From a checkpoint of a small masked spectrogram model.
Model: 4.65M parameters, log mel input, encoder arch vit, encoder norm layernorm, encoder width 192.
Rows from block 1 of the decoder of a small masked spectrogram model, named by matrix and row number. Rows with one number belong to one neuron. Each number is 128 + 24 x the weight over its row's rms, rounded and kept within 0 to 255. All counts start at 0.
After each neuron's rows are labels from the 100 clips, of 14848, where the neuron reaches its highest value: "peak on" is the class under the peak; "responds to" is what is common among them. Only what is clearly more common there than usual is listed. The data: phrases spoken by 400 fixed synthetic voices. In brackets: how many of the 100, against the usual share in percent.
# fc1: MLP up (decoder.1.mlp.fc1.weight, 768x128), inputs 86-127
# fc2: MLP down (decoder.1.mlp.fc2.weight, 128x768, transposed), outputs 86-127

fc1.382 [137 122  92 167 111  95 147 134 147 103 182 183 145 152 148 128 113 152 101 182 123  90 115 151 156 123 150 109 111 114 121 131 125 162 138 132 120 104 172 142 139 133]
fc2.382 [144 129 141  92 155 178 116 124 152 163 103  99 174 108 116 162 145 165 134  72 164 164 122 127 114  90 134 129 109 152 135  97 136 145 153 116 135 115 113 102  95 115]
peak on: /s/ (53 vs 3.8)
responds to: muffled (low-pass) (61 vs 11.8); slow speaker (48 vs 20.9)

fc1.724 [134 108 114 148 124 126 121 144 166 133 126 144 152 145 157 149 137 151 151 104 143 132 109 100 166 112 163 121 142 167 144  98 174 134 108 158 122  93 149 131 160 132]
fc2.724 [124 124 107  92 117 170 153 125 143 147  99 137 147 136 137  86 121 163  92 103 137 138 114 145 144  96  74 132 101 111  94 102  85 127 149 100 142 158  90 109 134 149]
peak on: /i/ (48 vs 2.7)
responds to: child-like voice (97 vs 21.7); /i/ (62 vs 33.4)

fc1.441 [153 146  77  99  94 143 123  82 105  92 108 108 126 107 111 130 131  98 111 149 116 114 140 129 127 122 117 147 164 136 161 132 130 160  95 130 139 129 135  89 101 145]
fc2.441 [124  95 150 101 125 158 139 152 124 171 116 117 107 130 146 122 102 100 143  81 164 127  79 159 151 156  96 123 119 124 104 115 141  95 150 161 125 121 141 149 150 123]
peak on: /tʃ/ (53 vs 1.2); /ʃ/ (33 vs 0.9)
responds to: /tʃ/ (57 vs 18.1); /ʃ/ (44 vs 16.6); child-like voice (44 vs 21.7)

fc1.638 [156 105 121 124 129 139 163 148 105  93 166 181 170 123 149  90 151  98 123 106  89 149 138 102 143 128 125 122 148 143 113 118 129 126 144 101 146 115 134  94 117 161]
fc2.638 [ 96 138  92 147 123 118 125 103 126 118 109 160  69 128 111  94 157  98 124 134 114 120 127 147 108 141 120 175 191 138 122 128 179 100 135 149 138 151 174 132 148 135]
peak on: /ɝ/ (29 vs 3)
responds to: child-like voice (90 vs 21.7)

fc1.178 [161 122 139 161 143 136 135 123 126 122 138 159 135 123 148 139  87 129 142 111 137 163 131 177 110 154 121 142  97 145 116 119 117 152 124 173 112 177  99 127 127 119]
fc2.178 [179 112 123  54 108 167 155 118 129  95 149 165 141 112 137 124 129 114 131 142 144 120 119 142 143 152 155 119 133 134 145 110  92 155 103 188 160 154 168 172 116 152]
peak on: /ɔ/ (28 vs 2.9)
responds to: child-like voice (46 vs 21.7); thin (high-pass) (29 vs 12.3)

fc1.367 [112  87  74 133 128 138 116 126 145 130 132 119 115 119 106 124 163 114  95 175 119 154 101 173 156 105 120 124  93 161 123 155 111 157  96 157 150 146  94 116  78 159]
fc2.367 [141 155 169 134 122 115 145 128 111 146 136 145 136 129 136 144  99 127 158  96 153 103 163  94  91 135 129 131 137  82 114  80 130  57 162  98 105 109 132 140 158 102]
peak on: /t/ (90 vs 4.8)
responds to: /t/ (99 vs 64.6); reverberation (60 vs 34.8)

fc1.407 [156 164 139 126 146  91 159  98 124 115 163 147 176 134 112 201  84 190 146 106 115 157 115 106 144 146 121 126 143 143 111  95 125 109 126  91 138 129 135 130 112 150]
fc2.407 [146  99 107 130 152 113 123 168 122  82 116 134 138  95 145 111 109 125 147 119 142 167 165 159 110 131 128 143 131 106  90 128 140 146 131 126 160 108 145 153  89 102]
peak on: /i/ (55 vs 2.7); /eɪ/ (28 vs 3.1)
responds to: child-like voice (85 vs 21.7); /i/ (70 vs 33.4)

fc1.560 [146 108 163 169  97 137 155 149 100 127 139 152 135 105  86 112 119 132 104 133 112 179 125 162 141 130  99 187 156 157 115 123 175  84 108 110 172 135 116  97 105 100]
fc2.560 [ 92 101 134 117 141 111 137 130 123 139 101 156 142 129 162  98 128 100 184 127 131 122 131 124 164 163 113 151 171 106 139  87 111 109 143 115 167 100 129 135 153 154]
peak on: /ɝ/ (52 vs 3)
responds to: /ɝ/ (73 vs 43); /ʌ/ (35 vs 14.6)

fc1.254 [146 155 137 136 161 114 135 181 138 101 180 163 136 121 150 143 105 158 125  99 142 143 113 137 152 121 118 113 148 147 168 135 140 137 145 124 118 136 114 166 161 192]
fc2.254 [143 147 111 154 152 145  95 134 117 102  71 119 115 108 137 123 139 123 142 142 123 151 133 134 106 117 152 136 120 134 126 146 130 164 171 116 121  88  92  85 109 132]
peak on: /h/ (40 vs 0.9)
responds to: /h/ (60 vs 24.9); thin (high-pass) (48 vs 12.3)

fc1.158 [105  63 146 143 165 108  89 149 132 127 138 167 147 144 129 121  91 127 107 144 126 155 168 144 155  96 147 118 122 102 115 102 111 172 126  78 147 139 135 110 110 142]
fc2.158 [151 109 123 117 117 136 165 120 136 103 133 143 148 116 150  84 143  94 166 150 123 118  87 111 117 128 171 122 157 158 160 138 151 115 124 177 149 139 150 158 140 137]
peak on: /h/ (32 vs 0.9)
responds to: /h/ (52 vs 24.9); muffled (low-pass) (47 vs 11.8)

fc1.323 [137 144 154 125  98 157 102 112  97 123 134 111 121  87 138 115 135 112 128 132  72  87 126  85 166 142 172 138  84 131 153 119 114 133 185 146 139 100 121 143 127 151]
fc2.323 [115 105  96 119 152 109 179 142 130 147 116 135 137 208  93 156 124 150 135 134 188 137 138 183 129 101  94 125 159 135 142 148 144 144  59 118 123 130 137 105 137 102]
peak on: /i/ (31 vs 2.7)
responds to: child-like voice (95 vs 21.7); clipping (30 vs 7.9)

fc1.62 [116 141 120 129 141 146 121 165 148 146 172 150 145 136 165 107 141 181 138 120 141  97 144 163  90 114 102 100 120 136 105 106 163 152 142 136  96 175 121 115 133  99]
fc2.62 [105 165 145 199 155  86 123 137 117 110 137 104 119 158 149 121 152 146  79 137 134 148 133 114 140  87 103 141 109 109 133 123 110 151 143 136 100 111  98 125 146 123]
peak on: /ɑ/ (31 vs 3.5)
responds to: child-like voice (73 vs 21.7)

fc1.471 [146 110 168 132 126 183  99 112 148 152  95 115 150 108  91 172  88 125 147 124 124 122 117 115 144 110 116 148 124 131 160 133 109 116 149 156 162 101 128 137 115 122]
fc2.471 [113 158 111 122 155  81 173 134 142 113 149 107 159 151 154  98 174 149 130 126 144 129 136 140 139 128 108 143 133 119 143 156 137 133 134 135 125 131 136 161 134 130]
peak on: /t/ (32 vs 4.8)
responds to: reverberation (96 vs 34.8); rumble (34 vs 13.2)

fc1.539 [129 100 149 124 110 113 148 121  72 171 101 110 113 129 146 106 119 124  55 146 114 134 131 148 169 102 110 123 112 143  95 145 157 147 145 142 100 100 122 167  88 143]
fc2.539 [128 128  94 136 167 129 133 136 193  77 117 155 138 119  92 158 142 127 173 115 145 116 117 135 125 144 135 103 120 103 145 110  78 113 107 105 112 153 115 131 164  92]
peak on: /k/ (62 vs 3.5)
responds to: /k/ (83 vs 45.8)

fc1.659 [120 185 134 162 110 142 115 171 137 157 173 130 134 142  98 119 119 197  48 136 141 122 140 141 150 139 103 105 115 160  91 101 137 127 147 127  99 139 126 133 119  93]
fc2.659 [182  93 130  90 145 127 157  70 101 161 122 128 135 113 113 164  99 102 201 158 115 103 154 126 120 117 178 155 138 103 111 107 107 151 122 121 151 113 134 155 141 162]
peak on: /ɹ/ (36 vs 2.5)
responds to: /b/ (79 vs 36.6); /dʒ/ (36 vs 12.7)

fc1.40 [100 139 109 130 123 123 127 109 152 127 161 180 153 148 115 136 108 114 132 139 150 151  74 153 173 104 157 117 157 126 172 142 150 137 118 124  58 151 103 135 115 155]
fc2.40 [130 142 136  91 119 108 124 122 121 140 119 145 104 133 118 117 142 129  98 133 147  84 148 124  90  85 127 127 152 114 139 151 152 178 126 131  85 182 127  89 129 139]
peak on: /ð/ (51 vs 0.3); /dʒ/ (45 vs 0.7)
responds to: /ð/ (59 vs 15); /dʒ/ (49 vs 12.7)

fc1.642 [134 116 109 162 110 136 148 116 100 119 170 188 154 120 158 137 106 130 110 159 134 119  97 125 150 165  98 114 137 176 154  97 115 124 155 113 161 159 151 127 106 151]
fc2.642 [151 126 126 111 147 118 142 110 158 153 107 189 136 140 156 137 113 132 126 117 126 179 115 136 133 139 151 111 121 135 156 105 136 155  99 104 154 147  93 149  73 126]
peak on: /d/ (66 vs 1.6)
responds to: /d/ (88 vs 53.1)

fc1.273 [151 137 108 123 124 135 129 119  86 158 123 135 132 143 122 145 109 118 136 171 116 111 163 100 111 170 132 141 161 125 109 112 101  80 146 112  96 106 144 138 188  82]
fc2.273 [112 115 140 130 104 139 130 142 166  89 130 128 144 113 118 112 138 161 103 122 142 143  74 140 142  87 120 132  99 130 137 152 183 155 121 129 194 126 124  95 108 170]
peak on: /ɑ/ (67 vs 3.5)
responds to: clipping (94 vs 7.9); /ɑ/ (71 vs 32.1)

fc1.312 [142 142 156 135 150 123 122 166  83 148 138 131 133  83 135 120 125 126 120 124 184 119 139 123 106 129 147 120 131 142 100 152 147 128  87 118 101 195 121 130 123 157]
fc2.312 [158  83 132 137 153  74 160 155 146  96 118 112 124 137  87 150 124  86 154 137 142 126 153 134 197 154 140 184 142 147 122 151 166 155  89  73  91 130 133 134 142 141]
peak on: /l/ (28 vs 2.7)
responds to: low voice (52 vs 24.5)

fc1.213 [132 148 118 121 115 152  93 124 138  94 108 148 184 150 154 116 115 138  99 123 103 140 126  83 171 113 145 126 154 115 117 117 116 158  98 125 130  96 118 169 160 121]
fc2.213 [121 111 130 159 117  80 157 154 103 167 129  79 140 132 132 130 142 154 104 136 137 102 131 129  99 118  77 123  94 126 123 108 134 110 134 123 124 121 109  82 127 110]
peak on: silence (88 vs 25.4)
responds to: child-like voice (75 vs 21.7)

fc1.735 [121  99 113 130 130 153 119  86  77 128 126 173 147 158 134 155 117 147 168 112 130 122 138 132 144 142 127 140 124 147 172 136  95 110 123 142  79 146 139 110 123 104]
fc2.735 [138 140 145 117 102  71 125 194 182 127 135 115 123 107 124 127 110 121 104 133  94 124 137 150 112 127 123 129 134 155  75  99 161 150 121 111 149 131 138 126 128 178]
peak on: /l/ (52 vs 2.7)
responds to: high voice (68 vs 24.6)

fc1.215 [146  95 128 140 134 136 134 139 125 116 196 215 183 147 113 134 103 130 157 130 173 126 122 160 178  98 125 113 143 153 153 134 148 147 134  89  93 115 146 141 123 160]
fc2.215 [ 89 113 142 105 128 196 129 112 144 199 136 126 112 101 123  81 131 121 116 159 136 120 119 132 135 130 158 136 141 123  90 120 122 111  88 105 149 109 128 160 118 132]
peak on: /ð/ (35 vs 0.3)
responds to: /ð/ (45 vs 15); pink noise (38 vs 12.9)

fc1.536 [134 109 170 108 111 120 137 139 125 179 166 169 165  93 121 133 115  88 151 156 160 101  86 111 131 112 140 149 151 122 155 125 147 166 109 143 106 160 122  71  96 161]
fc2.536 [134 142 152  56 106 124 156  90 138 147  90 149 116 121 144  80 126  94 112 128 141 119 152 144 112 127 138 159 189 117 129 134 137 137 114 101 137 169 105 150 111 142]
peak on: /ð/ (75 vs 0.3)
responds to: /ð/ (80 vs 15)

fc1.746 [ 96 112  92 131 110 147 111 138 136 157 131 123 109 106 114 110 170 109 148 154 119 111 120 164 116 108 119 156 140 187  72 187 130 122 147 127 126  89  82 140 115 159]
fc2.746 [152 142 160 107 131 152 134 124  91 113 135  98 116 172 133 149 124 142 124 133 134 148 149  92  93 132 143 133 122 100 160  86 135 147 109 155 113 132 151 128 120  81]
peak on: /ɝ/ (28 vs 3)
responds to: deep voice (59 vs 29.1); clipping (38 vs 7.9)

fc1.397 [101 114 115 147 125 104 145 125 132 149 153 138 149 154 163 132 141  87 120 163 167 104 104 136 133 133 133  76  84 143 133 121  87 175 120 134 127 119 100 144 120 141]
fc2.397 [159 134 153 120 108 160 116 142 131 113 119  94 138 114  90 142  88 174 104 149 122 153 141 126 126 100 147 153 148 118 122 127 161  82 129 123 118 170 165 130 122 141]
peak on: /k/ (55 vs 3.5); /t/ (36 vs 4.8)
responds to: muffled (low-pass) (42 vs 11.8)

fc1.260 [133 105 118 134  93 106 136 162 127 157 175 189 163 133 103 164 126  95 169 171  87 158 159 122  82 125 135 120 120 142  95 125  87 101 157 147 111 113 149 129 178 161]
fc2.260 [ 92 130  95 164 103 105 167 115 145 128 117 135 107 121  86 135 121 147 151 138  89 126 173 106 135 147 124 150 112 119 136 141 124 168 120 131 151 107 143 116 119 151]
peak on: /ɝ/ (66 vs 3); /s/ (32 vs 3.8)
responds to: deep voice (85 vs 29.1); /ɝ/ (77 vs 43); muffled (low-pass) (34 vs 11.8)

fc1.291 [157 165 125 121 110 158 129 167 118  97 160 162 149 112 116 183 134 160 164 104  93 105 142 163 135 171 118 105 121 154 140 112 125 103 122 137 142 153 118 151 166 159]
fc2.291 [ 79 125 146 126 186  87 144 125 142 169 120 104 104 160 139 108 112 120 148 114 121 147 154  89 119 137 111 126 108 105 105 156 107 127 127 127  88 121 102 133 117 126]
peak on: /ɑ/ (45 vs 3.5); /t/ (31 vs 4.8)
responds to: reverberation (100 vs 34.8); /ɑ/ (60 vs 32.1)

fc1.558 [133 135 187 141 110 155 131 150 132 117 116 140 150 146 103 108 125 143 111 132 134 170 153 108 109 101 120  97 103 150 108 161 134 112 122 111 121  80 119 151 147 155]
fc2.558 [112  89 109  99 130 122 102 115 139 140 110 144 109 104 119 162 109 111 143 152 100 120 116 113 127  84 150 115 129 132  80 128 117 160 153 103  80 108 108 124 124 138]
peak on: /t/ (80 vs 4.8)
responds to: fast speaker (51 vs 22.4); muffled (low-pass) (37 vs 11.8)

fc1.332 [147  94 146 138 122 162 129 150 144 107 164 171 148 161 117 163  85 180 135 157  97 125 144 136 118  80 113 143 114 143 155 148 183 142 133 107 136 130 143 135 144 106]
fc2.332 [163 158 148 131 161 165 167 148 178 104 146 148 148 163 132 181 131 154 104 122 115 130 154 150 112 120 155 117  96 138 147 124 111 121 112 160 114 112 148 126 132 129]
peak on: /ɔ/ (59 vs 2.9)
responds to: clipping (83 vs 7.9); /ɔ/ (69 vs 27.7); deep voice (59 vs 29.1)

fc1.165 [120 175  79 138 116 128 117 111 119 114 155 174 151 103 145 106 122 102 116 147  75 147 151 126 173 144 121 139 135 149 135 125 134 142 104 154 143  93 158 139 139 132]
fc2.165 [106 126 144 136  95 132 134  93 119 129 100  98  97 114 128 102 134  99 176 134 139 115 121 124  99 102 129 119 156  51 131  89 153 133 152 132 152 169 104 128 155 125]
peak on: /s/ (27 vs 3.8)
responds to: child-like voice (49 vs 21.7); slow speaker (47 vs 20.9)

fc1.759 [130  67 114 115 146 158 136 124 122 121  75  93 123  99 137 160 129  78 118 137 130 125  89 131 121 152 120 148 139 116 123 113 146 118 126 122 168  99 137  82 109 132]
fc2.759 [105 181 123 134 102 107 118 147 148 127 127 122 136 155 126  90 117 155 111 124 151 133 163 114 144 103 108  99 106 144 103 154  89 145 150 117  76 148 109 141 139  96]
peak on: /h/ (27 vs 0.9)
responds to: thin (high-pass) (57 vs 12.3); /h/ (54 vs 24.9); high voice (50 vs 24.6)

fc1.48 [107 144 103 147 114 147 118 138 122 144 165 186 166 164 147 150 126 137 136 178 100 128 143 103 149 108 145 151 153 131 126 167 112 115 105 129 136 140 122 112 100 109]
fc2.48 [153 136 176 117 169 131 151 149 159 138 117  84 126  78 119  87  99 128 168 115 115 124 137 145 108 140 176 127 149 106 108 130 162 158 128 144 126 130 156 138 134 123]
peak on: /ɝ/ (47 vs 3)
responds to: /ɝ/ (70 vs 43)

fc1.71 [ 92 136 141 127 141 146 135 127 100 131 127 106 124 153 138 106  80 132 100 137 125 167 153 139 115 123 140  92 148 107 149 118 123 167 112 118 128 142 150 139 121 129]
fc2.71 [154 132 131 127  64 120  92 136 135 138 121 146 146 116 137 142 157 118 151 104 141 103 122  92 142 118 124 142 109 165  72 159 150  96 151 120 110 107  99 108 126 128]
peak on: /tʃ/ (34 vs 1.2)
responds to: /tʃ/ (44 vs 18.1); clipping (25 vs 7.9)

fc1.217 [134 158 149 138 161 115  99 119 123 129 179 174 126 133 115 134  88 163 150 160 104 169 117  88 158 124 137 169 129 142 163 118 146 109  92 168 140 122 109 135 152 134]
fc2.217 [132 145 114 119 152 154 136 159 113  80 152 114 164 126  98 172 127 144 104 169  98 108 183 131  93 112 158 113 148 111 120 150  97 127  97 146 107 139 147 149 152 108]
peak on: /h/ (25 vs 0.9)
responds to: child-like voice (52 vs 21.7); thin (high-pass) (44 vs 12.3)

fc1.185 [143 104 154 147 129 128  92 113 135  97 172 219 165 160 137 135 126 139  87 152 107 165 139 169 166 113 103 149 138 165 158 150 147 122 130 158 127 149 137 145 128 133]
fc2.185 [135 150 134  90 169 116 110 159 172 105 108 148 124 128 134 107 125 150 117 106  89 137 145 112 159 177 132 144 124 130 129 156 115 151 150 172 129 138 152  99 139 136]
peak on: /h/ (57 vs 0.9)
responds to: /h/ (66 vs 24.9)

fc1.5 [121 144  93 112 104 138 127 168 119 150 186 201 149 138 150 164 136 125 136 150  98 114 168 151 113 153 142 107  77 160 124 157 155 155  92 138 125 129 132 159 175 126]
fc2.5 [162 103 170  90 137 110 127 124 135 155 114 136 132 143 145  96 149 138 107 122 120 147 104 101  97 130  81 152 151 140 117  92 134 115 160 131  96 134 129 101  92 125]
peak on: /ɹ/ (61 vs 2.5)
responds to: deep voice (68 vs 29.1); muffled (low-pass) (33 vs 11.8)

fc1.31 [115 156 118 147 124 165 142 143  94 160 170 176 152 105 133 131  59 126 132 144 138 106 135 128 164 166 141 120 117 131 141 102 121 129 108 103 152 156 119 115 119  99]
fc2.31 [104 125 150 136 139 125 161 116 111 174 117 114 127 109 133 141  92 127 104 147 126 135 108  95 118 133 115 105 130 118 172 120 107 105 115 136 129 166 101 138 139 114]
peak on: /ɹ/ (26 vs 2.5)
responds to: mains hum (33 vs 12.1)

fc1.489 [146 139 144 148 150 147  99 140 117 109 153 165 152 110 114 149 126 130  85 176 119  94 101 123 160 147 118 152 141 175 108 110 141 173  87 149 147 142  87 145 151 114]
fc2.489 [129 114 127  96 139 125 144 114 135 154 136 101 116 128 118 162 118 126 131 105 134  96 139 142 116 131  89 109  98 142 111 122 118 128 131 101 143 114 135 184 114 156]
peak on: /tʃ/ (52 vs 1.2); /ʃ/ (38 vs 0.9)
responds to: reverberation (67 vs 34.8); /tʃ/ (60 vs 18.1); /ʃ/ (48 vs 16.6)

fc1.620 [119 113 111 128 116 129 145 160 132 121 180 197 181 148 120 121 127 152 111 164 128 121 130 138 130 140 153  87 122 124 132 126 135 164 137  87 126  97 136  92 121 140]
fc2.620 [129 146 114 145 134 160 115 148 150 108  92 109 156 170 134 175 118 161 104 127 129 140 139 132 162 102 115 136 120 158 121 131 117 121 133 165 132 139 134 166 106 156]
peak on: /d/ (27 vs 1.6); /t/ (26 vs 4.8)
responds to: muffled (low-pass) (62 vs 11.8)

fc1.549 [132 150 158 115 148 128 115 127 109 142 104 121 107  92  94 110 152 150 132 126 124 113 116 167 143 112 153 126 176 186 126 152 103  92 112  68 129 106 119 138 188 160]
fc2.549 [172  89 114  93 155 134 106 171 155 126 163 137 137 114 138 111 147  74 121 110 156 119 112 109 116 107 148 121  92 123  93  96 130 167 151 160 108 151 151  85  98 129]
peak on: /t/ (39 vs 4.8)
responds to: muffled (low-pass) (72 vs 11.8)

fc1.144 [176 123 146 120 125 129 108 127 106 108 170 161 146  89 112  97 156 116 159 112 146 134 158 129 115 142  96 189 160 121 140 147 120 154 162 167 150 163 133  87 114 137]
fc2.144 [130 126 139 108 138 117 121 140 115 170 153 146 129 126 118 114 157 111 146 109 131 171 160  84 104 117 154 147 165 139 124 172 127 162 135 130  96 131 106 107 117 130]
peak on: /s/ (100 vs 3.8)
responds to: /s/ (100 vs 53.1); deep voice (59 vs 29.1); fast speaker (45 vs 22.4)

fc1.192 [156 172 146 150 133 137  97 129 109 117 159 150 148 126 161 113 151  95 148 133 141 152 140 133 117 129  82 135 113 130 121 123  98 161 144 113 172 156 107 118 160 116]
fc2.192 [142 145 180 123 155 169 114 148 152  96 133 110 113 128 120 137 153 124 155 101 139 117 159 146 139 141 161 143 148 128 128 122 101 118 129 188 119  89 137 177 119 160]
peak on: /s/ (67 vs 3.8)
responds to: /s/ (80 vs 53.1); clipping (30 vs 7.9); thin (high-pass) (29 vs 12.3)

fc1.118 [180 130 119 144  93 109 101  87 136  54 133 147 128 136 121 127 146 125 113 119 163 175 116 131 137 129 167 110 147 141 170 164 133 130 115 121 134  87 144 167 203 140]
fc2.118 [113 164 172 106 139 117 143 130 160 118  66 142 133 157  97 119 112 134 123 158 140 101 155 152 113 137 117 127 169 128 166 156 180 170 112 128 125 161 116  47  88 152]
peak on: /ɑ/ (29 vs 3.5)
responds to: thin (high-pass) (30 vs 12.3)

fc1.89 [145 136  86 109 158 127 142 129 128 159 134 132 123 120 154 131 130 107 110 131  85 178  74 149 123 112 105 121 160 129 119 157 172 139 132 128 119 133 108 115 164  65]
fc2.89 [118  87 141 177  96 115 102 135 134 116  98 111 109  94 104 130 120 145 148 155 167  52 190 100 124 133 146 127  93 118 151  94  76 131 136 108 125 122 162 124 111 153]
peak on: /ɑ/ (34 vs 3.5)
responds to: child-like voice (97 vs 21.7)

fc1.337 [131  77 134 153 104 131 112 161 158 155 169 194 160 102 107 146 143 118 164 141 132 132 113 129 125 121 139 140 111 187  97 131 122 120 153 124 141 108 146 125 132 178]
fc2.337 [ 99 135 105 157 124 124  99 142 148 160 116 137 118 133 114 106 115 119 151 138 135  84 137 139 160 105 125 163 131 144 122 154 161 138 104 120 144  68 136 106 144 147]
peak on: /ɹ/ (71 vs 2.5)
responds to: /ɹ/ (90 vs 58.3)

fc1.320 [156  86 127 107 109 129 152 142 135  97 111 147 179 101 116 116 116 103 107  86 111 136 138 118 105 103 136  95 115 125 140 135 114 124 115 123 144 131 149 133 130 143]
fc2.320 [156 116 166 102 146 123 212 143 155 149 119 100 114  95 135  99 121 125 132 195 108 137 139 141 153 168 133 147  98  90 146 110 115 134 100 139 132 154 125 124 160 104]
peak on: /t/ (29 vs 4.8)
responds to: child-like voice (45 vs 21.7)

fc1.133 [ 85 134 122 183 152  92 113 116 126 121 166 185 168 137 108 139 127 106 136 153 112 140 128 130 147 123 164 154 148 167 157 149 138 130 114 129 115 103 116 119 150 151]
fc2.133 [111  99  81 166 136  86 107 118 116 133 137 120 135 130 116 147 134  96 154 146 133 131 151 109  94 111 168 108 137 106 102 146 136 131 126 128 117 127 128  91 120 122]
peak on: /tʃ/ (40 vs 1.2); /dʒ/ (30 vs 0.7)
responds to: deep voice (62 vs 29.1); /tʃ/ (47 vs 18.1); white noise (41 vs 12.2); /dʒ/ (41 vs 12.7)

fc1.245 [175 140  78 151 131 156 128 106 129 135 131 148 115 156 149 191 136  75 129 169  97 113 112 146 110 138 138 118 128 115 150 105 145 168 121 120 180 148 136  92 120 149]
fc2.245 [ 88 113 160 105 136 143 115 158 163 152 113 100 122  96 100 102 104 164 136  96 141 138 154 120 153 136 145 125 150 134  96 130  95 114 123 129 104  97 120 144 124 135]
peak on: /ɝ/ (25 vs 3)
responds to: child-like voice (52 vs 21.7)

fc1.84 [115 149 128 141 102  80 152 143 153 131 147 170 133 106 132 166 137 128 154 102 122 160 139 107 157 130 130  99 140 188 129 129 156 115 147  73 106 124 137 107 127 132]
fc2.84 [103  94 115 138 110 125 116 158 167 118 128 115 143  98 145 128 122 114 134 134 100 124 133 118 102  90 178 121 147 129 119 148 143 122 173  85 122 143 137  89 135 142]
peak on: /i/ (79 vs 2.7)
responds to: child-like voice (99 vs 21.7); /i/ (83 vs 33.4)

fc1.540 [168 111 156  86 139 161 127 174 117 112 176 171 128 125 121 160 103 143 129 113 157 137 147 114 130 139 156  97 128 148 120 104 137 107 118 155 102 155 131 161 142 126]
fc2.540 [ 63 140 125 107 140 107 142  97 117 117 130 136 114  98 127 119 159 108 146 140 101 103 154 121 108 136  95 146 151 120 107 145 125 144 150 117  75 141 131 117 101 121]
peak on: /ɔ/ (86 vs 2.9)
responds to: /ɔ/ (92 vs 27.7); reverberation (74 vs 34.8)

fc1.446 [112 129 102 100 105 119 157 135 169 133 114 162 160 117  67 100 152  94 148  60 118 122 168 116 110 129 137 120 132 130 165 146 114 130 108 124  93 121 138 137 161 127]
fc2.446 [161  94 153  83  95 152 170 137 115 142 113 160 117  91 124 121 137 118 131 169 145 119 117 113 116 117 139 130 104  96 105 111  94 133  92 146 161 141 146 171 137 113]
peak on: silence (78 vs 25.4)
responds to: mains hum (98 vs 12.1)

fc1.253 [138 103 128 107 140 146 135 108 157 122 173 146 167 115 131 115 145  99 143  62 156 126 130 100 151 144 129 131 148 146 173 116 168 111 146 140 191 119 164 116 142 126]
fc2.253 [ 93 134 117 129  90 138 134 139 133 144 102 134 138 124 126 107 158 107 126 134 123 116 104 174 121 123 133 122 125 100  72 117  97 164 120 114 123 122 120 152  93 104]
peak on: /ɔ/ (25 vs 2.9); /ɑ/ (25 vs 3.5)
responds to: reverberation (70 vs 34.8); high voice (50 vs 24.6); mains hum (45 vs 12.1); thin (high-pass) (37 vs 12.3)

fc1.699 [ 90 124 128 118 114 119 123 106 153 147 180 149 133 106 136 111 140 162 132 133 163 114 127 115 161 106  80 143 133 181 136 143 104  82 132 140 126  68 152 121 122 163]
fc2.699 [117 158 116 152 115  99 161 123 125 140 123 142 150 151 145  95 147 143 118 127 155 147 146 116 134 115 162 137 140 124  97 161 130 115 145 149 168 119  93 158 115 164]
peak on: /ɹ/ (44 vs 2.5)
responds to: /ɹ/ (95 vs 58.3)

fc1.53 [149 135  94 170 120 128 102 171 153 159 168 185 156 177 143 167 150 130 182 112 114 135 126 127 119 169 122 109 109 138 151 121 148 144 149 135 112 169 112 144 155 168]
fc2.53 [ 99 127 172 116 160 109 122 132 125 118 100 135 112 133 163 113 105 129  78 142 119 147 161  87 119 114 120 166 127 131  98 170 128 103 113 101 105  73 104 132 117  92]
peak on: /k/ (67 vs 3.5)
responds to: /k/ (83 vs 45.8)